Rows from block 2 of a small CTC audio transcriber, named by matrix and row number. Rows with one number belong to one neuron. Each number is 128 + 24 x the weight over its row's rms, rounded and kept within 0 to 255. All counts start at 0. Numbers have three digits each.
After each neuron's rows are labels from the 100 clips, of 14976, where the neuron reaches its largest size: "strongest on" is what is common among them. Only what is clearly more common there than usual is listed. The data: melodies that start on their tonic, played by one synthesised instrument.
# gate: MLP gate (model.blocks.2.mlp.gate.weight, 1360x512), inputs 114-170
# fc1: MLP up (model.blocks.2.mlp.fc1.weight, 1360x512), inputs 114-170
# fc2: MLP down (model.blocks.2.mlp.fc2.weight, 512x1360, transposed), outputs 114-170

gate.718:108143101146163119201163108152156097109123111132180120149149122147156114140118146134119200110105109168112101131115166140151144163127127145111129123149097138144100113128143
fc1.718:111125119151113158093118148092127146131104119142145110146092164140159130113150136111125163091121129124133141142124098112113116108143153129122123104174119137124138172083077
fc2.718:135122162096152102182134124127172134192134133139118149155136137108119122137158115113080140129138184077145148113094140120086128139147201131154168156109125096155164112102120
strongest on: bass guitar-like

gate.506:138147153110089138160140173123182111133131147176098123112152140099136108146118154106127150132090130156143137118100116128129126123147148150121140108121104121107158159118140
fc1.506:172123112130185142130113078181097090135125160166198092120117115167097150105110120129132152151118089107087110115147163161120094132151117119100130142138100177159126092106158
fc2.506:163104181150150157130127129103103092100111159166060129150182138113205128152134135111128156155068147133178133136151100075119107101110109147118141109142148088148139090124134
strongest on: the note E; reverberation

gate.744:131170119156102200151102180089106136138104074136082082096124187146087114175143111070104104136116149143126101068114130158139149107163129124179131107156133109125147146083167
fc1.744:109104102133177083108116092150143121110169149162136137161130081108106103134123132150071119130129130111150159146125112110095113126115138122106129130110089171158163071169105
fc2.744:118124110108141134087146058135132096145143146155133166150130179133125125107128131156133143152155145116146106123081136088136054157133129132112167141136141132145073131122148
strongest on: the note E; the note B; tonic: E

gate.254:081091096175085132144138149161183063122153168113151130136162139105161118125105136036135100125070155105134115099134150152109154189142128107145143129124137159144139148131122
fc1.254:093141138149109125075061154116180112132139145134146099176130144140116145130088068079093093107184115080132123145160095136119148116122119145133159127114116158150170133177089
fc2.254:138098121157098099096160132157126076133113178140096120082139085116105150086123141178149107138105121130111082132161124097116148135082122102099164170065167116089140127142126
strongest on: the note A#

gate.236:161082141089108161113081133126105142160116161112091122135136127150096100168113146106138085125130148121107094168136060115157111154138140111136169118166142123116119114166112
fc1.236:106185118130139130113138108179135108112113106137145149116127136171162114130141124120156146150161144121112145107103096122132167147176100141112098144139153149085114106102117
fc2.236:157049096091137141147129137155100147087118093080160095154104109144123164152070105134103142097099120140115072116158118135104092079123131154110119112106121067134107061126088
strongest on: reverberation

gate.93:144146147111104149092094116127131130130099147161170109123145118170129134109147122109146173144145121141140139144126102134203100112112092133084168119084124112131136132131143
fc1.93:133115151102124088114130125111095135170141138139144155129133136182079164110157168137138157131145094128158122132097145102214132135083152135086153136104135066118123143136122
fc2.93:150143141110138125114107129134068081148136156124128162138113106126139153161113139102112159122069139121113186120133099091141123129171156194167120148103144128144143050121135
strongest on: the note D; vibraphone-like; marimba-like; tonic: D

gate.454:131124111143111142138131167142153121109108160119137099115118090091112114127132165114132103122112112141110090165074134185157150154161148159129111121135137085094160127135132
fc1.454:096151140153094091132133154066145123127103159088118105086135123101136142118159170126117115149099134108145077149102077110159142158141140136098157110126175082108130146119094
fc2.454:103103039139126124132125136134179166116123155136189120127102075094106141144148129127132088088141109131098160087152164160121143151116147150137100115122113119112135102138124
strongest on: the note E; bell-like; tonic: E

gate.213:110094150114128149093141116093167097115152131117126132138096129125150124114104127125090119104124113117129112110122058121161129144114112080138091153122144111132137153127147
fc1.213:066097124154083152099141103109151119057140111101137129096128126086116116136159098084156165145087091158139152171109128135132125113135095123104122087127121153111106165146099
fc2.213:109083126127102094107102103111088085122139117113118113105127104099097107117109141113097106132122140100081145143132119188120102135087158105120160120071107131078135132123116
strongest on: reverberation

gate.228:139147127132142120160108101118133160145073104095147131134091128125177145136081098158110130089115142106152124173118109115100109119138169115089133176139150113125118135088103
fc1.228:150131122151157145167158110103119136166154098129156141109128143111117143105130124165130127113123133129115130151163125187153086120152177105168141150174131125157139064139115
fc2.228:112105187134128105110091109128099129156121133145095132097132110082142107141122126102135118114118102139107100113144153091102094076130116077124137148135084114157115177150093
strongest on: reverberation; vibraphone-like

gate.522:115126161154129130154144099124149144114094139088156162127153093083146145129154137109103152181125158140135169151070119109155182119122145170147119151127125135141100187102107
fc1.522:130106099118132073076111137137111136120107097082107166118143114105113145102130068118145092117156135039114164121136131147132152151137098123133099175109159135132146117132113
fc2.522:140091114128076162120138131147151110114131162120120105138138125108176095135142151141143132119108132157104117087155163078106135104093112100072106137144154092162070169162114
strongest on: the note E; bell-like; vibraphone-like; tonic: E

gate.598:140128134095110146106132086121143114158076098092130121113127159171142117130139107101153159165133115106092157166056092142119112129164104117109146113126092122107113157158173
fc1.598:111136131133159162154135118138119139124184137121142113111138119139150172137147112182088142155105100134141109115147136133175126136138142135105120132163153133119119162119101
fc2.598:138111100093133124086107143138129126112128131112095142147091144118166081158123142100122156116168131108108146144103119134162099152152143097124104152110119121147126117139120
strongest on: bass guitar-like; rumble

gate.384:099135143139193155120163106167140150139115130165129106130152130184171119126135089125132143142121160154093130149098116134143116149111079153176131132160117155112119123139104
fc1.384:175139135108117113150100129161136154133131078083111106136174129083152105133110131137117116133119103097115130173113110108060150119150134139162107137144135092114106117112108
fc2.384:148127147069153129115130108142103115115128166110090121125118126155104152103083097106121119115159133096148126127118087155167101138102159150124156129172129153110134070107124
strongest on: bass guitar-like

gate.216:135135162108136131148102089132111111148129138126151131131123113099178140136113097145166110146136152116091154131117116110155107127168103097054119172109123167128091165098156
fc1.216:099131126090123123154076095110128101144112127143126110132125147140125130094127118128181142139108132168101139111150145063099086128158122127069103112146133106098089077124096
fc2.216:076094102137095139137106107154111114154151105131142083094098133088151160075136149132148131126103087124112103130102109139108123157119151120143101120116091100148098114136117
strongest on: the note A#; marimba-like; vibraphone-like

gate.519:134187147126127120159116082133158122115094142124161131098131148116152120163101111122157140114125092111112114136124086092123107135158122126122172149132096153185092145110136
fc1.519:181125177142146137144153131158129130150133126149112095139131122146097123096108110050133106110102156109091120148105158163129097115151123101168178082145131136137186125096175
fc2.519:147147140134143140085140122136131156176159110108128146120125167134130139138119052109100190127105083125141165121127116162123120126182103145141115093156119119182132132095197
strongest on: bass guitar-like

gate.46:072185133148122146164098119126124130118131118157092131109155144149139089149116116122112129128142148127130104159135129123128085140115082086083102094093111157162146155136144
fc1.46:125046121159124128110195131146118124129131171102136111124141126115132148098126103105156151117101117099095148110133106115173166117140171178154171158137120131130122121073120
fc2.46:129129160176119184131104129126118150104141115133163096122139125111130125153165101134079150126116173147123099128179156151079106110158120107137079122154083135156149129147123
strongest on: bass guitar-like; tonic: C

gate.305:143121127138131113111127130125102112124076136087118151132146112058124089121132127119117106115112099111121132131148141126118139132108200137120165119058112111135116134126119
fc1.305:116144104135112138134137137129172142088155139165133135161071130168112054125143115128099146090139122124138115140122143133162131178130100132103104121147185130163123123150122
fc2.305:115134094129137106146135117128157104128089181153118148144126134099115180125095142121059128135119105111137101054112126119117121126098123178152136195085131146107074080098130
strongest on: the note D; tonic: D

gate.4:137126141108132123135120131105136114165153147100134128135080112104120124147143128135137158145125115106115138099126133131154108131118134164147139146114109103120129107114099
fc1.4:125080161151133089125096086115099127101100116124115126113136108135141105137123126126102082125137103131114086129123156126111177130111126096113121144117127112158113142121124
fc2.4:109129136126130115133122112102134124104135126123140135133121119179120121161124122114163138154148134111137135130143108138113125141146138139127143104130104153152144134130137
strongest on: the note D; tonic: D

gate.388:112112181113116147126124100121153110141136142112119111129124131115145151133118121160151104111122107175140129201130144116169138167098113145117124120107134124169095171122163
fc1.388:147104098132093105105114168071110159099117117115130154156146114152143116147143164112106100131149139133120120067147122128053151118141144071083126142092135184103135147162155
fc2.388:160109133093177185194146157121131128130107113119123102131132120107176169111104148141135153156070123152137128135131082138117113108147104143133080115137133086143134090143177
strongest on: the note D; the note G; vibraphone-like; marimba-like

gate.52:117114108115114093138129093096135109114099125116157083130150134144159148126068070138114128128132125077099140093137130153130157134096145148172189151086096152126096142082153
fc1.52:127115128114130127098060138105157113101102108147111081180146174162129101120116120108093151137102149101106160130166144138071110115113072113149163116105111149157114113109150
fc2.52:128157146133153156116144120140122112068144136135127086112155140123087153079156114175094094128104122156110104101124173146118128149113143103103120111128088156132090130136116
strongest on: the note A#; tonic: A#

gate.304:099156122097109195090133099136125109112144132169100118118150113125135104135149120114145150148119148107115064127098135126149073110161112159078139119126129119105122155137135
fc1.304:136112118132178134124122142136137134139126107085162113097113123175147139152137148092158150155112108138148133131163129110091143129142128132117101109117062103114098166091088
fc2.304:140142107130115140140137103110147092136080120124098114136104174123107106115119060138141160103107088135131073112138118146088091132151136142087136139167111115177136110143113
strongest on: the note D; square lead

gate.225:125137157098124130100113095101128112122094140149148138127132153122141089154110106118098150159150122130135071143104115168153109128129136119117142100089054114146083147072146
fc1.225:086149154141161124123142147109125129088079094119135081131157130113121138142125114111121187119150132164114112118123131080124142173125091140132099141124126160117133143118114
fc2.225:127157105133127062091104175088143122074144137082165147137116176131133095154111116131147152134167128095180155152145107111157133141125135120110081149148146116087115128101109
strongest on: bass guitar-like

gate.15:124118109161109140068089133122149078127157149094103169145158122142124114119084140092155119141140134085142134141120112113166149204117120103155162151088137152127074106125117
fc1.15:098147134140136134065144145115125163108127093103117130142096129121110077112114051121157129125159156094170145145111094158128137096104189117128133096103130167125223153118136
fc2.15:145106138111158117161160096132143118163133138139076130113161095147162182159139136159098111140074138132108083082151156115127115144127056120081154160111141109139112140146152
strongest on: the note D; flute-like; bell-like; instrument: sine tone

gate.167:126130143112096129144102095124106105120069100112120162114190091138129113119108122112144082126133110103122104117107071095115115129115141120128155129119095112157101161163142
fc1.167:125140122109097119107138179136142125114154103137087118136117160127093114121156118120142105118178126100115139158126119135136110143113106133098125125131156146078185075189130
fc2.167:109121138119138132161183135128158106091159143143201138152177121142197112136093124154123163116082122139140120130126088127122151135126132175119130130139143082119076115156114
strongest on: reverberation; bass guitar-like; piano-like

gate.692:104145148185149118149128137167130159129156079139142095103132125163099129120152132143082171165169121106121108156160095139116127092156078140131089156081072135142117105126113
fc1.692:118108136122117100127094094150125132151137122082138130100117132123102140159162123070136141126124130136150137139116134176127146137118107116172118079136127118124156111146188
fc2.692:119093103124111144109152132123100081100114176147084152130131139114104089152100125139166130135122120102137148150108128078162126152113160114133110131124222130158136142136122
strongest on: the note E; square lead; tonic: E

gate.410:167133120091111130105147134108159139092089086131138138088101121171127102146111105121117130127135089105034127118087108108123121112160124103100125153117161138124106095134119
fc1.410:112123118121139121117105120098153129121125144094129137119107091120109120119103099106148162131123108078121106126094090087102141142115149149144110142108146162132136113126153
fc2.410:112118130095136114106148107117133094111122147133124164126106154138126101112136107121128099139148163087125159124093127147121110193102089124161117144103112187123120082145131
strongest on: the note E; horn-like

gate.730:144128142104123145117152091130161131088062117115117107097123120102151070119071098137107163109107145154076079141076090085101107146165144166105170169151120118144117129126110
fc1.730:126131114143172143130127096155147123112086164133109158122155109116125100105150089130104101062128139132083131115157118061116105142113086134140140124129076157124133167145078
fc2.730:116132148121145081136139119159145131133140126110117149093161123181146121137130129125151103161139113124135104143164161128138110137097117078121123132115110117132115167150128
strongest on: the note A#; tonic: A#

gate.614:132160185079166098165122119122119168159071125128151151097119146118121117147090128146135159117101137131146099140126121159121100130122147161148146145128139122131151179092142
fc1.614:109095130126081130078107153099126164138167142074120132094126110126167133130165104075092117130124154105132123159098140157081135096088098118127111167170101084100134159139117
fc2.614:089108105130129142141149145126150126144111122149142161142137179118126150113129126129077104117125110138088110127089139113140153138105170132124121130172132164099125097131137
strongest on: the note A#; flute-like

gate.299:090121125131167147115157134162175136123133066129119117103079139113132140105195145132146135132140075152106113077129084173148100146177141117140128137153097118115128110143137
fc1.299:142131100151116144117131157103140141161111165157120128129127127116121096135105128136145146171160159111184161145106159162138099107093147147100129133135104102142149122111123
fc2.299:105139104130147114115127109124119116118142115142141141140111118148086151154117146131100112119162101107127135142109136157167137137175131136155088128142151146138112098127158
strongest on: the note A#; bell-like; saxophone-like

gate.752:120115126101138129121163132106144113156122131159146106136152143122141138115140109149121166144146110143122090118090085161155140099109105143096115143126134167165159125112137
fc1.752:151165086118178132158063139083117130118108139150138097136149104123114128107129146098100135164149153135077115171120143104115131095102139105162153136141134164158087169136133
fc2.752:148151128146122133083114110118155145126142160100113121138144151141141108131132110118113123172131174080132150165059106145110152127129110148124163093103173142098103146099113
strongest on: the note A#; staccato; pink noise